Rows from block 2 of a small class-conditioned image diffusion model, named by matrix and row number. Rows with one number belong to one neuron. Each number is 50 + 15 x the weight over its row's rms, rounded and kept within 0 to 99. All counts start at 0. After the name is the row's rms in percent of the matrix's.
After each neuron's rows are labels from the 100 images, of 14976 (inputs lightly noised), where the neuron reaches its largest size: "colour at peak" is the nearest of a few named colours to the mean colour under the peak. Only what is clearly more common there than usual is listed. The data: patchworks of several textures.
# gate: MLP gate (model.blocks.2.mlp.gate.weight, 848x320), inputs 108-161
# fc1: MLP up (model.blocks.2.mlp.fc1.weight, 848x320), inputs 108-161
# fc2: MLP down (model.blocks.2.mlp.fc2.weight, 320x848, transposed), outputs 108-161

gate.101 086:62 53 53 41 35 38 68 69 60 29 54 81 50 25 37 64 56 39 48 24 70 49 57 60 27 69 60 37 40 69 35 66 78 44 46 34 45 74 61 22 45 59 38 25 59 31 43 41 36 50 51 31 30 43
fc1.101 088:32 44 56 71 33 38 67 34 17 71 57 43 71 67 65 62 66 66 69 55 38 31 61 26 62 20 31 57 55 30 38 39 12 43 20 51 46 62 44 68 42 19 74 50 31 55 72 31 35 62 90 51 59 64
fc2.101 092:62 38 51 49 31 40 56 61 24 30 40 56 37 29 54 41 65 47 45 52 15 54 72 92 63 29 30 50 48 64 49 60 59 48 42 34 57 25 63 13 56 50 49 33 43 21 66 43 44 58 76 63 49 56
colour at peak: orange

gate.570 088:61 48 38 25 58 49 55 51 50 32 35 40 78 70 62 79 45 33 74 76 46 58 25 40 72 41 49 21 39 32 34 28 40 34 23 63 72 62 56 37 31 57 42 22 52 44 43 43 60 40 50 42 71 31
fc1.570 090:29 59 61 78 26 61 80 18 45 73 66 56 59 51 57 66 58 67 72 26 57 31 80 31 47 23 57 75 51 63 42 56 37 15 52 41 29 57 62 66 25 22 46 58 43 59 63 32 30 54 77 49 51 64
fc2.570 097:55 54 50 52 69 50 41 61 37 38 50 54 70 44 58 50 47 50 54 46 44 48 37 41 46 35 26 44 42 46 54 21 35 57 52 71 63 75 46 41 56 63 32 35 74 59 44 56 56 43 40 39 56 17
colour at peak: orange

gate.305 145:41 50 27 80 38 48 42 51 34 47 25 40 39 57 49 38 60 71 46 60 37 61 51 62 37 46 37 64 60 50 13 25 75 51 17 62 48 66 30 44 52 47 66 61 73 60 38 48 31 57 61 49 62 59
fc1.305 117:51 44 63 58 62 54 51 33 36 34 50 55 35 55 73 58 68 47 48 36 64 39 38 60 42 39 60 40 73 48 17 40 53 40 30 60 65 50 50 43 46 43 75 46 62 56 53 32 44 30 45 38 66 45
fc2.305 124:49 50 68 57 60 44 51 76 74 75 43 56 53 33 34 64 49 43 53 24 53 49 36 42 54 65 52 67 33 48 82 72 37 63 74 43 44 43 77 46 49 59 42 47 36 28 58 64 62 57 52 50 62 48
colour at peak: purple

gate.161 102:38 45 21 29 48 41 04 61 27 64 51 49 23 51 48 50 31 60 41 40 37 08 59 25 60 33 50 47 64 64 58 44 36 60 25 49 36 44 43 62 64 29 46 67 76 28 54 39 41 74 79 59 55 77
fc1.161 108:34 63 53 54 61 61 66 36 84 57 65 46 50 46 46 50 62 36 56 28 34 45 45 96 33 41 58 39 45 41 55 71 52 49 80 72 36 53 65 03 51 59 53 46 39 44 58 56 67 44 40 69 69 28
fc2.161 101:51 64 77 41 68 43 52 64 40 45 47 37 70 62 48 37 61 55 72 54 63 63 44 62 54 46 50 74 37 40 42 58 25 54 58 50 38 52 48 46 59 38 67 41 47 53 47 87 72 39 35 50 50 56
colour at peak: purple

gate.214 115:54 35 52 85 44 55 44 45 59 28 55 69 40 54 30 51 59 47 34 43 48 78 40 41 16 64 49 37 43 22 52 61 41 46 69 42 71 71 51 40 57 61 73 42 78 65 48 48 49 54 44 65 40 56
fc1.214 117:47 60 39 12 10 60 69 45 55 78 55 46 48 42 32 53 77 67 63 54 65 51 53 51 62 60 62 60 49 47 60 71 46 79 74 33 33 45 34 33 47 35 41 63 47 12 55 41 54 53 51 46 69 57
fc2.214 110:72 48 36 60 83 48 54 59 33 42 43 39 61 52 16 38 36 56 38 47 73 82 44 60 57 83 71 32 45 75 36 49 40 45 55 54 58 68 40 51 58 37 48 53 64 40 63 51 61 48 55 48 35 49
colour at peak: red

gate.417 102:44 49 52 36 65 58 50 62 59 44 53 33 58 51 45 43 52 44 46 25 75 37 46 73 50 52 34 70 50 25 43 53 63 27 44 48 30 33 55 53 64 62 58 30 74 23 44 54 52 80 40 47 47 65
fc1.417 103:57 55 26 74 37 37 35 42 62 34 50 64 56 66 55 58 41 11 35 55 55 53 21 46 55 58 68 79 58 43 44 72 60 40 29 55 49 10 54 59 64 67 57 50 51 44 56 49 56 60 34 44 54 33
fc2.417 102:65 64 37 59 43 45 45 51 38 64 49 53 61 48 50 59 66 48 48 63 37 52 43 46 15 71 37 31 55 66 48 63 46 71 21 37 58 55 70 48 40 33 28 44 30 49 65 30 40 46 57 77 49 37
colour at peak: purple

gate.52 093:45 56 39 50 46 79 71 51 49 38 36 80 78 43 66 66 71 51 44 20 68 66 47 58 32 48 69 46 31 79 30 53 71 40 40 45 62 71 52 19 50 53 59 39 55 52 54 34 53 46 65 56 57 51
fc1.52 092:52 41 34 71 39 57 60 80 51 57 29 48 44 37 23 72 60 67 37 63 52 56 38 42 67 46 56 29 42 41 43 47 55 53 54 51 60 60 36 40 50 75 78 51 66 26 32 50 30 43 03 57 66 89
fc2.52 090:56 55 48 44 53 53 50 43 56 45 44 38 11 57 42 28 15 58 44 43 58 65 36 51 21 69 43 78 54 18 66 48 59 53 64 24 25 36 28 70 42 40 34 44 28 64 48 32 62 58 45 52 49 26
colour at peak: purple

gate.291 093:51 71 48 23 69 40 34 72 63 63 53 61 44 48 73 52 61 58 37 45 46 32 35 36 35 56 29 59 57 48 61 68 52 57 59 56 36 47 62 35 43 42 50 67 77 36 53 57 46 49 32 66 64 58
fc1.291 108:38 50 55 59 29 46 49 40 55 74 47 64 48 24 59 51 57 65 41 51 31 51 45 28 24 14 24 48 39 40 37 46 62 64 46 56 72 64 44 62 20 37 45 56 68 51 36 75 48 48 39 50 52 48
fc2.291 106:60 66 63 26 33 51 36 64 50 55 52 71 72 66 76 37 53 55 37 60 42 17 51 51 34 49 47 72 61 47 52 66 58 64 62 57 34 37 60 53 62 53 44 50 51 55 48 60 39 31 51 46 55 55
colour at peak: pink

gate.72 088:54 63 61 75 57 38 65 64 71 48 36 55 69 56 72 98 54 59 54 50 41 28 65 52 30 59 61 45 58 26 52 54 55 31 27 35 47 29 86 46 31 43 61 75 48 58 32 46 54 47 64 32 41 58
fc1.72 086:51 48 45 38 58 80 55 49 30 58 55 62 54 64 21 35 71 42 51 31 48 43 73 51 43 65 29 50 61 40 43 29 63 53 44 33 44 58 37 57 47 51 40 30 46 63 62 32 62 48 51 79 65 52
fc2.72 093:44 51 38 55 81 76 47 63 58 46 47 76 64 41 43 36 57 35 36 47 65 40 62 51 34 51 29 54 40 36 57 35 50 64 66 42 51 49 52 76 47 74 75 39 51 46 52 20 70 38 34 68 46 51
colour at peak: pink

gate.514 081:73 41 74 58 49 49 60 48 62 52 39 58 57 50 43 99 16 29 53 74 43 53 62 63 85 70 99 66 47 43 69 31 53 36 55 34 26 47 36 53 53 41 60 59 70 55 70 41 50 43 62 54 61 38
fc1.514 088:51 25 54 42 73 54 51 79 26 52 52 65 37 52 41 40 54 54 55 39 25 46 57 39 65 44 77 34 36 82 25 50 66 40 18 48 55 29 41 70 62 52 59 51 66 46 72 57 33 32 59 59 67 75
fc2.514 091:38 61 46 68 70 46 30 62 57 57 77 62 49 53 39 39 62 69 39 23 38 46 42 47 26 45 68 08 63 58 49 47 69 63 38 47 76 60 75 39 38 27 65 64 25 40 58 61 26 56 33 59 59 51
colour at peak: purple

gate.666 089:62 61 60 46 30 62 53 64 77 33 45 26 29 28 33 68 44 68 23 56 66 44 48 80 57 55 71 29 46 52 15 60 39 72 46 43 52 65 32 71 60 72 41 56 56 59 58 39 45 60 75 13 57 39
fc1.666 091:47 45 45 52 60 51 28 84 69 35 29 74 47 68 33 54 31 34 38 45 79 65 41 50 71 48 38 34 22 71 56 59 43 55 58 53 54 43 50 66 83 53 70 33 67 28 96 32 57 43 43 45 60 20
fc2.666 096:11 49 75 63 88 67 38 55 42 72 36 49 63 36 61 68 41 58 50 53 33 58 54 31 54 35 45 54 71 59 64 69 15 53 63 55 57 52 42 70 22 43 39 34 50 40 44 43 40 16 49 36 59 46
colour at peak: brown

gate.674 118:64 40 53 54 66 33 27 68 48 46 52 10 43 58 49 48 47 36 20 26 51 60 55 32 47 41 21 60 54 63 54 25 43 42 59 38 51 35 33 47 60 36 62 48 54 43 54 70 62 73 40 45 42 55
fc1.674 115:55 53 52 57 49 46 40 53 47 67 59 36 56 58 64 53 43 38 35 30 51 44 54 43 60 36 54 55 66 32 57 74 40 65 54 32 68 48 32 43 44 41 59 53 51 24 76 60 60 51 41 53 85 45
fc2.674 108:35 31 52 47 41 78 57 27 79 31 62 73 35 47 48 43 41 53 28 65 76 53 47 56 35 60 28 79 66 52 60 38 30 63 65 58 36 17 41 26 66 43 58 51 45 46 52 63 27 63 62 48 41 26
colour at peak: green

gate.31 097:36 44 44 66 62 39 47 77 43 51 59 37 68 72 49 52 62 39 27 70 53 31 51 44 59 34 40 49 46 73 39 39 58 67 38 44 49 38 54 59 87 49 52 71 64 44 64 55 54 67 55 22 76 63
fc1.31 104:22 49 58 89 82 29 57 62 46 55 39 32 58 67 57 54 49 53 46 54 51 32 55 53 41 28 42 50 24 62 25 39 51 28 33 62 56 42 39 66 79 16 56 83 61 81 66 47 52 47 83 46 56 30
fc2.31 097:55 60 34 04 34 47 35 44 79 19 58 56 59 22 51 47 60 51 76 81 41 59 46 64 53 76 65 52 55 53 68 64 64 42 69 46 59 61 60 57 43 64 27 29 42 48 31 71 44 59 25 47 43 71
colour at peak: orange

gate.412 106:50 64 67 56 17 35 48 48 63 62 35 49 31 37 57 39 71 32 62 36 54 48 24 74 37 79 79 68 44 49 66 68 45 16 59 47 52 58 77 47 59 51 31 40 24 38 53 49 63 47 50 38 60 52
fc1.412 101:74 22 50 59 65 72 44 71 45 37 63 34 38 72 50 56 30 55 63 54 22 60 55 36 65 20 41 62 61 51 56 19 31 28 58 28 71 36 60 70 80 32 51 38 64 75 57 55 52 24 62 42 34 65
fc2.412 085:48 67 35 57 68 42 56 22 51 45 46 45 31 05 44 55 69 50 70 22 48 45 63 49 23 58 65 45 56 48 62 70 67 44 47 61 23 70 50 24 31 69 36 62 40 50 39 28 55 80 31 47 60 35
colour at peak: pink

gate.189 131:28 36 62 48 47 61 33 69 41 70 26 61 69 53 55 54 34 46 28 26 35 51 71 30 35 61 48 63 18 56 74 36 59 37 46 40 89 23 38 61 59 42 67 48 58 25 45 73 35 17 30 57 52 71
fc1.189 159:52 34 40 73 85 59 25 53 45 61 37 31 58 24 80 47 56 33 22 33 34 40 34 44 66 19 40 39 66 59 37 64 41 47 85 34 54 50 50 22 48 65 49 27 36 35 44 74 36 66 23 38 63 37
fc2.189 115:51 45 49 32 27 68 60 51 60 45 54 61 24 49 35 41 56 61 52 45 47 48 62 56 57 63 39 55 17 44 72 17 30 61 47 58 39 51 55 66 46 65 72 48 68 40 37 62 65 38 45 34 42 49
colour at peak: pink

gate.147 099:48 59 42 48 60 43 75 62 31 54 59 69 18 51 35 69 62 68 48 57 49 60 45 28 51 38 41 65 57 38 47 26 56 44 42 57 43 56 43 68 52 29 46 55 34 85 55 53 48 27 33 54 35 46
fc1.147 101:37 35 64 39 45 40 39 45 53 52 56 46 69 55 73 23 19 53 36 37 35 51 28 74 59 73 58 42 43 81 81 66 30 50 63 50 63 68 43 27 69 69 43 32 59 55 48 47 55 74 59 54 71 40
fc2.147 092:41 52 36 64 47 46 55 50 54 49 54 65 50 52 44 59 49 49 40 62 44 42 44 35 47 31 53 52 69 29 38 50 64 56 51 45 40 38 34 79 32 39 43 43 46 47 30 57 43 35 61 56 27 53
colour at peak: red

gate.400 107:70 65 38 50 58 56 46 41 51 47 20 67 44 53 40 71 50 60 52 64 45 47 54 36 58 40 45 81 29 31 64 22 20 56 56 61 39 47 44 45 70 51 64 72 46 60 63 70 29 36 17 67 48 39
fc1.400 094:63 43 39 45 48 28 58 58 66 38 53 48 30 51 41 77 42 76 63 51 63 30 66 44 28 70 75 44 45 31 42 50 57 72 43 60 55 44 55 50 47 44 69 48 29 59 27 72 51 55 61 44 57 48
fc2.400 098:56 59 34 45 56 55 55 43 51 51 32 61 46 60 14 25 61 55 46 62 58 60 54 31 42 32 34 64 42 47 71 46 21 38 17 56 55 47 55 55 76 26 72 57 58 50 53 56 37 39 40 75 33 57
colour at peak: yellow

gate.415 111:54 61 36 50 18 76 58 60 52 48 45 43 22 34 43 62 69 51 72 38 32 53 57 59 23 65 45 30 87 42 59 62 68 60 48 80 36 46 55 65 63 72 43 54 60 56 47 46 31 41 61 19 64 53
fc1.415 114:71 50 55 39 46 68 73 67 81 47 42 30 27 35 47 65 55 49 68 43 44 47 41 63 55 42 49 12 83 44 55 55 59 71 47 83 42 37 58 56 39 82 40 42 48 83 53 67 33 20 54 03 45 37
fc2.415 108:36 23 28 71 19 31 30 42 31 61 57 71 26 64 44 39 39 34 16 55 42 51 46 24 49 67 51 63 49 63 38 41 77 42 67 09 23 49 44 19 57 53 36 43 22 31 49 56 83 75 36 88 52 42
colour at peak: red; orange

gate.732 108:56 36 51 44 31 59 58 47 42 19 37 33 21 43 56 65 64 61 55 77 67 50 36 63 42 48 54 27 65 59 37 69 47 47 37 63 57 38 58 65 48 79 43 52 52 48 56 60 45 59 36 41 62 43
fc1.732 111:58 34 40 34 70 70 42 65 46 34 43 53 49 57 69 48 39 50 41 45 47 48 49 42 67 20 51 68 59 49 54 72 45 44 57 35 76 51 33 46 43 53 38 45 70 39 65 85 30 44 46 40 68 35
fc2.732 092:45 53 47 52 74 67 53 51 66 35 37 32 41 59 45 69 36 47 33 41 56 68 36 47 14 37 49 80 38 74 62 80 60 35 44 36 73 68 65 54 22 49 40 28 15 24 89 36 80 43 48 69 60 34
colour at peak: grey

gate.519 093:71 36 47 49 42 66 58 42 36 35 60 51 57 55 40 99 61 55 47 60 60 37 49 24 46 64 51 33 68 29 39 21 80 39 39 51 43 62 54 49 39 41 32 55 65 45 19 55 65 76 62 36 47 71
fc1.519 113:56 51 54 50 65 41 58 40 24 88 39 30 81 30 37 45 13 49 59 56 30 64 21 52 45 45 87 84 50 52 66 58 33 54 66 17 66 35 42 35 57 48 29 56 50 59 85 46 67 29 80 53 25 46
fc2.519 105:53 54 56 52 56 72 54 68 73 52 54 46 36 71 54 89 77 28 31 58 76 45 40 52 49 34 60 44 61 20 33 38 58 25 52 66 62 48 40 48 53 59 68 53 47 48 61 41 59 48 52 53 68 33
colour at peak: red

gate.518 095:64 74 61 50 45 81 72 54 59 27 05 54 52 44 32 99 61 55 43 30 48 41 45 49 58 54 73 55 71 54 53 53 64 51 44 39 52 46 47 40 39 68 48 20 48 42 51 63 71 88 42 34 52 62
fc1.518 095:43 48 48 48 42 49 47 58 42 19 57 33 48 49 61 27 68 54 61 55 58 38 00 71 50 49 16 33 42 47 64 67 33 30 37 55 63 55 73 72 44 60 53 51 37 44 78 58 46 37 51 49 56 38
fc2.518 087:40 69 44 48 40 56 50 44 43 38 39 49 82 34 24 15 38 78 61 50 31 48 11 69 66 49 30 50 59 60 43 39 33 68 60 48 80 49 67 62 48 53 37 61 49 41 64 59 31 27 56 37 46 59
colour at peak: purple; pink

gate.313 098:66 52 61 54 28 47 56 51 43 71 40 33 28 32 56 56 42 59 62 33 64 48 63 65 76 63 50 58 60 44 30 46 65 60 60 34 31 45 73 50 36 60 23 41 39 41 37 53 47 37 47 49 39 56
fc1.313 099:32 37 54 09 52 47 49 53 76 63 60 67 59 50 68 56 55 48 52 24 55 87 35 29 48 48 22 39 43 61 55 60 40 50 55 54 53 44 55 81 54 52 60 25 49 49 35 41 65 56 38 36 73 44
fc2.313 106:69 37 32 71 31 56 58 21 31 77 49 42 36 27 37 40 59 51 43 59 67 46 48 14 68 44 74 52 53 36 38 50 68 38 65 44 45 42 43 68 75 54 50 64 55 45 34 46 52 64 31 55 55 33
colour at peak: brown

gate.472 135:62 40 27 83 51 44 37 62 78 46 35 39 36 33 32 58 46 41 20 29 27 58 46 40 34 48 54 37 24 43 38 45 57 51 52 53 28 31 55 59 76 38 81 30 40 47 39 72 56 45 38 36 49 48
fc1.472 117:58 45 70 79 35 52 43 87 62 54 37 46 43 17 38 53 35 58 34 30 43 48 39 49 47 43 60 42 25 44 38 63 48 36 70 58 53 36 39 55 44 57 97 18 41 33 63 86 58 64 42 31 53 57
fc2.472 124:60 58 65 34 64 70 45 23 42 49 39 28 73 61 80 37 75 63 48 58 57 56 37 48 59 61 26 52 59 55 50 45 38 64 32 20 65 71 65 32 39 79 10 86 49 56 43 27 53 47 34 47 48 50
colour at peak: green; yellow

gate.613 103:44 40 34 54 64 56 48 62 58 55 37 23 58 36 41 47 46 79 32 47 51 40 51 65 40 61 40 29 48 60 74 48 53 58 60 43 35 30 54 53 33 47 68 45 56 29 35 54 41 50 54 68 45 52
fc1.613 103:55 67 46 59 49 42 46 34 50 52 52 68 28 42 66 55 25 39 42 57 56 60 46 30 67 47 63 40 99 41 44 38 71 59 33 60 68 52 44 50 55 48 45 61 49 56 40 35 57 50 59 17 82 55
fc2.613 104:41 40 62 67 45 39 48 69 37 60 72 60 50 35 72 65 40 50 36 33 54 54 58 26 44 64 30 51 44 54 19 62 42 34 42 69 52 55 30 57 36 47 31 57 60 41 41 46 54 74 46 28 46 49
colour at peak: orange

gate.234 101:47 48 38 48 57 41 35 39 47 49 32 40 53 32 76 42 39 70 58 47 57 56 44 46 50 72 28 61 29 54 29 75 60 52 45 73 50 45 38 63 40 31 41 52 54 52 46 40 15 58 57 43 33 51
fc1.234 101:11 50 43 60 34 59 53 35 26 99 39 60 82 60 50 52 46 30 41 68 41 25 41 62 66 84 34 31 58 56 54 45 53 65 41 45 69 60 54 12 68 52 73 53 56 78 52 55 75 31 58 57 89 54
fc2.234 105:94 56 48 29 56 35 52 50 75 54 58 47 44 30 74 50 55 56 60 87 73 51 47 45 40 35 61 43 83 61 60 36 48 77 56 47 56 03 41 32 42 59 53 43 39 41 70 42 49 35 59 42 54 41
colour at peak: brown

gate.12 088:42 47 21 58 49 52 64 26 52 37 46 45 82 31 57 52 68 59 43 31 35 47 42 70 45 68 63 21 30 49 39 60 75 93 63 52 64 62 24 35 35 56 31 35 48 58 29 59 53 43 48 45 88 63
fc1.12 084:68 53 58 54 49 49 35 58 41 56 57 80 34 60 66 55 20 38 50 73 53 53 63 39 60 44 63 62 78 28 53 40 51 36 65 54 54 66 67 53 36 57 60 43 54 30 43 22 60 36 47 41 65 14
fc2.12 090:28 99 17 42 73 52 44 63 67 39 51 72 33 30 41 35 65 37 32 56 55 62 66 60 56 17 53 40 46 62 61 84 42 55 53 28 52 16 69 59 44 38 54 40 46 54 72 27 14 67 31 38 28 61
colour at peak: green

gate.357 105:57 65 60 23 62 55 02 48 52 57 46 70 68 58 65 63 27 66 40 45 63 32 99 47 63 64 73 47 74 29 43 72 52 68 44 44 51 63 36 50 30 67 30 66 48 63 54 57 53 57 68 56 71 45
fc1.357 102:34 35 50 21 64 30 42 62 32 53 48 41 39 41 58 05 53 55 49 41 28 70 18 57 61 44 22 45 36 54 32 35 37 51 68 41 61 32 50 38 47 33 68 56 39 47 60 74 22 42 38 56 66 46
fc2.357 088:47 52 60 64 26 44 85 43 55 57 54 54 29 51 59 55 57 41 54 35 31 39 21 35 41 65 34 57 70 66 56 51 33 51 62 61 51 56 70 52 38 72 49 47 56 65 04 14 45 49 39 38 41 59
colour at peak: yellow; orange

gate.580 126:46 30 51 64 72 59 26 57 74 70 21 34 62 26 45 37 48 61 36 37 53 76 48 49 33 38 26 44 27 74 58 31 63 79 42 59 61 58 45 53 50 48 52 25 54 55 25 70 55 60 06 48 58 54
fc1.580 124:60 55 41 47 44 36 59 57 24 38 56 56 47 61 46 40 55 62 48 71 51 58 42 45 52 48 41 56 70 40 28 41 39 37 52 45 52 54 56 68 46 23 44 81 30 33 66 22 56 54 80 62 28 51
fc2.580 097:49 57 58 48 63 55 28 53 51 79 25 48 54 37 29 34 27 39 41 26 44 38 41 58 43 55 45 45 43 65 72 51 48 63 64 62 47 39 51 50 47 68 35 29 68 75 44 70 55 36 44 50 65 51
colour at peak: grey

gate.532 083:72 51 33 47 40 42 69 69 27 23 79 64 76 60 46 60 24 71 76 73 56 63 63 61 43 35 33 31 84 45 13 28 47 43 17 51 49 38 40 74 35 65 52 77 48 62 37 60 47 59 56 46 44 23
fc1.532 085:81 48 35 70 75 64 49 34 37 54 28 40 38 55 75 52 69 44 31 62 43 15 60 41 39 40 53 28 49 47 65 30 67 72 51 50 35 38 52 42 57 51 62 57 66 80 51 47 58 64 61 58 62 61
fc2.532 094:37 51 32 57 44 61 44 50 41 28 97 61 74 45 50 56 53 64 38 55 43 53 47 53 51 51 52 08 58 38 50 61 45 48 58 36 36 35 58 53 54 73 59 55 59 76 16 44 43 62 24 48 49 65
colour at peak: pink

gate.745 134:53 58 39 48 58 47 38 38 60 30 33 55 72 48 41 76 34 52 35 44 35 37 60 47 34 58 58 66 57 37 64 64 40 52 56 38 86 65 51 30 48 69 48 56 51 59 45 47 36 46 44 34 73 73
fc1.745 110:64 55 21 27 60 57 19 45 55 35 03 42 43 27 31 70 52 40 48 52 39 45 29 41 46 69 56 47 40 48 41 62 54 69 32 52 65 42 29 38 59 38 61 29 53 44 41 74 80 66 44 20 57 62
fc2.745 113:24 56 89 46 54 36 46 76 34 57 45 56 39 67 52 46 67 45 40 47 61 48 44 61 67 31 26 42 74 51 42 19 50 23 44 46 26 45 49 60 59 37 35 51 41 70 51 48 30 42 48 77 22 37
colour at peak: purple

gate.349 098:66 43 57 37 52 51 67 53 40 66 48 65 44 68 37 65 60 64 57 38 28 66 23 51 52 70 34 70 66 23 49 11 56 53 49 64 71 42 25 40 30 59 50 60 39 57 68 34 65 46 66 52 20 49
fc1.349 098:53 31 32 39 59 37 62 48 41 40 45 49 34 82 34 47 78 52 37 53 45 51 80 69 55 60 34 67 37 38 36 17 44 38 43 64 75 50 69 38 33 49 64 49 41 59 61 17 43 47 72 57 38 03
fc2.349 102:30 48 67 62 43 43 61 55 45 50 53 26 51 64 42 51 53 77 37 39 67 61 38 58 55 74 52 71 59 31 86 62 53 60 73 29 31 57 63 74 49 67 53 41 45 36 44 55 43 79 52 35 76 36
colour at peak: green

gate.707 080:70 34 44 56 58 14 80 45 66 40 45 40 57 66 94 99 78 59 33 35 41 62 60 43 32 63 68 17 71 24 48 47 46 62 43 59 52 56 43 32 22 46 41 69 52 48 52 33 40 55 57 31 45 77
fc1.707 091:52 41 57 37 99 31 41 37 53 53 40 30 34 44 59 37 46 62 54 47 51 71 52 30 47 36 63 44 65 31 13 49 64 42 29 77 55 41 62 58 59 45 35 50 76 50 56 74 46 52 47 67 55 43
fc2.707 092:64 54 37 39 85 51 34 32 48 58 54 52 55 61 52 43 48 62 41 37 50 71 46 22 64 58 65 41 82 35 16 53 57 62 51 78 54 59 52 59 66 47 37 33 58 44 65 67 59 42 46 48 34 38
colour at peak: grey

gate.419 106:63 52 46 46 44 57 46 53 15 52 41 57 86 64 42 49 31 43 69 36 08 83 36 36 61 64 72 64 54 44 43 61 28 43 70 39 40 50 29 31 21 60 49 33 57 39 74 76 81 41 24 32 93 56
fc1.419 110:54 66 21 52 40 43 40 25 26 69 48 76 94 45 46 24 39 43 35 43 53 55 00 56 79 91 64 75 35 51 54 70 62 71 47 61 49 56 23 43 53 44 53 50 58 51 46 43 57 36 39 49 62 62
fc2.419 094:50 52 55 62 84 53 40 50 53 85 67 64 62 50 47 52 52 32 51 61 43 42 55 61 64 52 39 45 47 12 69 21 45 65 23 74 48 35 52 67 46 55 56 46 64 77 53 40 42 45 55 45 06 60
colour at peak: brown

gate.35 106:55 53 41 76 30 48 49 58 50 60 34 56 68 47 40 55 51 37 37 42 20 55 42 54 40 60 32 48 48 43 45 46 49 79 48 42 40 38 29 28 56 70 80 53 55 23 44 48 56 66 33 47 68 74
fc1.35 105:64 66 51 62 38 52 56 19 42 32 40 62 64 59 38 79 22 54 31 82 59 36 57 44 77 56 55 66 75 60 36 56 49 42 77 61 59 57 49 38 41 47 64 54 65 44 60 13 41 38 38 41 59 36
fc2.35 099:27 71 34 34 66 62 32 41 41 59 50 66 52 55 59 58 51 42 39 66 70 37 50 36 91 62 77 33 51 47 35 71 45 35 48 51 59 66 28 53 39 41 36 45 51 53 61 22 51 53 39 56 40 70
colour at peak: blue

gate.459 100:52 66 68 23 17 44 58 34 28 53 37 54 47 60 53 76 55 50 34 72 38 43 34 67 35 40 67 30 50 31 65 54 54 59 61 47 49 49 47 53 45 72 57 34 80 05 28 47 76 48 36 32 58 49
fc1.459 097:15 60 57 56 43 82 38 20 53 66 52 59 27 65 39 76 57 44 45 42 36 49 47 56 41 52 60 59 40 25 66 37 55 40 44 37 74 59 51 83 53 48 56 62 44 11 60 35 44 36 48 66 55 53
fc2.459 100:49 38 68 47 51 43 44 37 51 36 36 46 19 54 70 38 72 74 40 23 42 36 44 28 26 47 59 35 73 41 58 55 43 59 41 49 23 62 51 65 59 40 62 56 54 49 48 65 92 75 47 49 53 54
colour at peak: yellow; orange

gate.564 084:67 41 60 76 25 32 60 36 53 52 49 55 78 40 65 46 44 67 53 40 64 48 64 43 64 60 73 29 71 37 58 44 23 34 59 52 61 69 69 55 42 53 53 49 44 20 45 49 46 55 58 83 68 44
fc1.564 081:76 57 50 55 46 20 25 16 53 23 50 58 59 24 62 16 11 43 28 54 51 69 30 62 81 49 60 54 77 41 76 58 44 55 63 39 36 43 61 55 48 98 61 56 51 34 49 49 56 52 21 65 56 49
fc2.564 090:19 47 57 12 59 78 47 71 36 47 31 39 49 25 62 49 62 56 58 71 50 14 57 47 45 64 32 49 26 70 26 56 72 66 54 52 40 54 49 63 34 48 44 35 35 61 49 55 40 67 34 33 48 65
colour at peak: orange

gate.26 084:49 75 37 59 54 50 46 42 31 53 46 82 44 59 78 68 38 28 67 75 30 33 61 45 66 76 55 67 56 54 65 20 43 49 58 54 76 39 35 40 84 13 42 72 62 41 84 59 51 41 48 52 47 73
fc1.26 093:73 62 56 73 55 57 45 12 41 42 54 36 45 47 61 54 58 28 76 67 15 19 59 43 50 64 54 50 68 40 52 73 57 49 64 30 44 44 36 46 48 40 33 56 58 35 54 53 47 65 39 56 50 53
fc2.26 083:60 43 52 40 59 41 62 45 51 62 69 68 74 62 32 60 59 40 38 58 59 37 42 42 61 18 48 61 38 42 27 51 43 70 77 33 43 52 19 44 65 75 42 65 32 39 42 61 60 26 44 33 49 32
colour at peak: pink